config.toml
dataset = "melodies that start on their tonic, played by one synthesised instrument"
time_shift_ms = 50
num_classes = 12
norm = "layernorm"
head_dim = 64
bias = "qkv"
beta1 = 0.95
eps = 1e-08
grad_clip = 5.0
steps = 10100
batch_size = 384
lr_schedule = "wsd"
final_lr_fraction = 0.1
Rows from block 2 of a small sound classifier, named by matrix and row number. Rows with one number belong to one neuron. Each number is 200 + 30 x the weight over its row's rms, rounded and kept within 0 to 999. All counts start at 0. After the name is the row's rms in percent of the matrix's.
After each neuron's rows are labels from the 100 clips, of 14848, where the neuron reaches its highest value: "responds to" is what is common among them. Only what is clearly more common there than usual is listed. The data: melodies that start on their tonic, played by one synthesised instrument. In brackets: how many of the 100.
# fc1: MLP up (model.blocks.2.mlp.fc1.weight, 1024x256), inputs 86-171
# fc2: MLP down (model.blocks.2.mlp.fc2.weight, 256x1024, transposed), outputs 86-171

fc1.767,150,198,186,193,263,180,193,182,188,189,234,175,256,192,214,193,185,201,197,218,227,223,163,169,140,204,231,188,260,260,190,150,107,218,222,198,234,208,198,193,149,213,239,183,217,145,237,183,187,190,250,214,194,184,207,164,208,181,176,150,184,211,199,203,148,256,125,171,221,231,206,201,213,250,214,206,197,215,186,213,193,207,225,152,216,179,201
fc2.767,069,232,122,175,186,200,142,215,236,239,213,171,219,168,159,215,266,205,269,179,198,169,163,172,170,165,175,205,178,234,229,192,264,164,198,174,183,253,189,223,180,259,236,218,155,240,211,177,189,189,220,189,184,211,181,185,252,189,206,225,228,185,214,196,209,202,211,247,210,275,212,191,190,225,189,200,212,205,168,240,217,190,234,236,170,208,187
responds to: the note A# (100); tonic: D# (29)

fc1.366,148,184,214,249,220,199,239,165,250,164,195,207,180,225,208,208,236,257,180,210,213,229,182,198,224,191,205,151,178,191,207,192,197,171,228,242,186,147,207,209,139,170,199,195,222,219,167,198,180,171,191,201,247,223,199,233,139,154,206,228,198,188,238,211,183,199,220,198,161,192,181,203,198,183,206,215,203,197,217,196,169,220,135,178,203,225,190
fc2.366,067,184,244,261,155,192,214,213,189,190,173,181,189,170,181,186,262,192,219,212,186,194,224,244,198,187,214,201,168,192,166,213,220,217,205,227,128,237,211,143,182,161,164,184,166,207,220,224,144,216,171,157,220,205,200,246,225,172,218,219,269,136,186,186,200,227,195,238,209,158,228,233,182,255,185,204,199,182,205,216,214,171,164,197,172,145,176
responds to: the note C (100); the note F (76); the note G (74); tonic: F (30)

fc1.647,064,190,157,165,250,216,191,171,228,223,222,180,226,204,224,201,200,216,154,193,201,186,209,204,196,125,203,165,177,144,239,184,221,168,209,226,249,181,205,256,169,189,251,176,195,179,187,158,211,178,204,169,257,204,191,221,199,179,191,245,187,219,159,162,232,257,215,171,226,288,212,167,216,215,163,180,212,183,189,153,192,229,218,208,208,173,237
fc2.647,123,173,178,177,225,212,203,166,242,226,244,198,203,212,236,183,250,236,153,213,273,189,172,165,163,175,155,160,233,207,229,162,187,168,217,187,241,179,171,206,185,185,249,146,190,196,205,153,194,207,224,203,165,164,241,175,170,166,175,182,161,195,195,184,190,221,155,183,246,191,149,224,237,242,252,203,229,203,158,211,145,221,178,160,225,231,204
responds to: the note A (100); the note D (84); the note E (69); tonic: A (30)

fc1.233,151,200,185,183,245,236,221,126,230,203,210,209,254,215,323,238,201,249,114,202,207,186,197,179,193,168,238,139,201,142,181,182,200,170,203,217,230,194,200,175,174,174,216,125,218,193,190,189,172,191,191,195,222,210,203,249,205,174,187,135,159,176,217,187,223,278,125,190,203,159,173,230,205,209,190,213,215,193,212,197,128,213,138,152,190,179,257
fc2.233,073,237,229,247,159,203,203,230,208,212,159,214,175,184,205,223,204,221,182,182,177,254,244,227,295,187,215,180,199,195,198,252,251,205,214,234,187,143,226,243,214,164,151,213,194,236,154,240,235,171,113,198,253,275,174,231,178,189,203,200,223,206,208,152,224,190,238,182,160,171,190,228,187,179,173,177,198,147,230,174,189,251,159,250,159,171,232
responds to: the note A (100); the note D (89); the note G (76)

fc1.643,142,181,198,220,233,184,264,196,233,194,198,192,169,197,207,236,235,255,177,188,213,199,186,156,215,200,188,168,169,193,278,190,195,181,247,248,233,145,191,220,143,160,198,172,206,229,179,186,161,154,210,168,198,226,201,225,137,163,198,247,214,168,179,213,194,204,225,197,219,213,189,171,222,210,223,183,229,184,212,212,168,213,114,173,202,252,183
fc2.643,072,204,288,232,165,212,218,198,178,145,191,218,184,259,201,143,208,198,178,218,186,229,225,261,230,178,221,213,168,167,120,277,193,225,228,245,158,217,232,161,184,144,132,253,207,194,189,247,179,226,171,187,257,240,202,224,212,184,179,253,189,172,173,178,213,232,233,175,136,189,209,204,174,191,197,192,176,168,192,211,236,177,163,225,195,188,199
responds to: the note C (100); the note E (80); tonic: C (32)

fc1.27,152,213,217,191,224,231,210,156,203,207,181,220,219,247,250,229,191,209,141,170,176,188,226,182,244,191,218,176,193,175,168,219,221,211,177,247,255,180,205,173,201,182,206,183,182,149,173,196,225,175,198,225,253,209,229,248,231,183,218,144,164,215,188,191,225,232,164,211,189,166,164,222,191,178,169,220,170,166,185,202,175,210,176,197,198,166,251
fc2.27,079,224,234,239,181,209,207,224,152,181,185,203,180,213,215,224,176,203,169,198,175,228,185,211,267,172,261,215,189,178,147,248,214,210,179,257,180,173,193,208,239,173,163,217,202,176,175,224,190,188,179,202,235,238,181,267,206,182,183,187,190,207,213,211,218,186,249,180,132,162,202,226,187,166,177,171,172,191,206,203,189,231,166,226,206,202,223
responds to: the note A (100); the note D (64); tonic: A (35)

fc1.242,163,199,180,191,247,183,159,158,196,214,210,182,267,188,228,162,217,193,198,198,215,208,168,185,121,208,202,190,229,255,219,113,146,188,214,191,194,223,180,185,142,206,234,190,200,163,274,199,185,219,219,214,200,147,220,160,209,179,170,165,182,197,213,209,199,265,168,198,250,253,206,209,212,287,199,202,198,220,173,215,166,185,226,147,186,165,217
fc2.242,074,198,152,210,163,194,149,223,216,176,182,166,202,131,132,252,235,186,276,209,190,169,208,230,197,187,186,212,213,214,208,193,248,228,190,175,151,245,232,194,175,269,252,220,176,182,210,209,222,192,182,196,183,214,188,191,267,204,268,184,251,202,243,189,169,214,169,258,210,231,195,219,153,194,156,224,172,142,190,213,209,171,263,239,182,161,207
responds to: the note A# (100); the note G# (82); the note F (66); tonic: A# (25)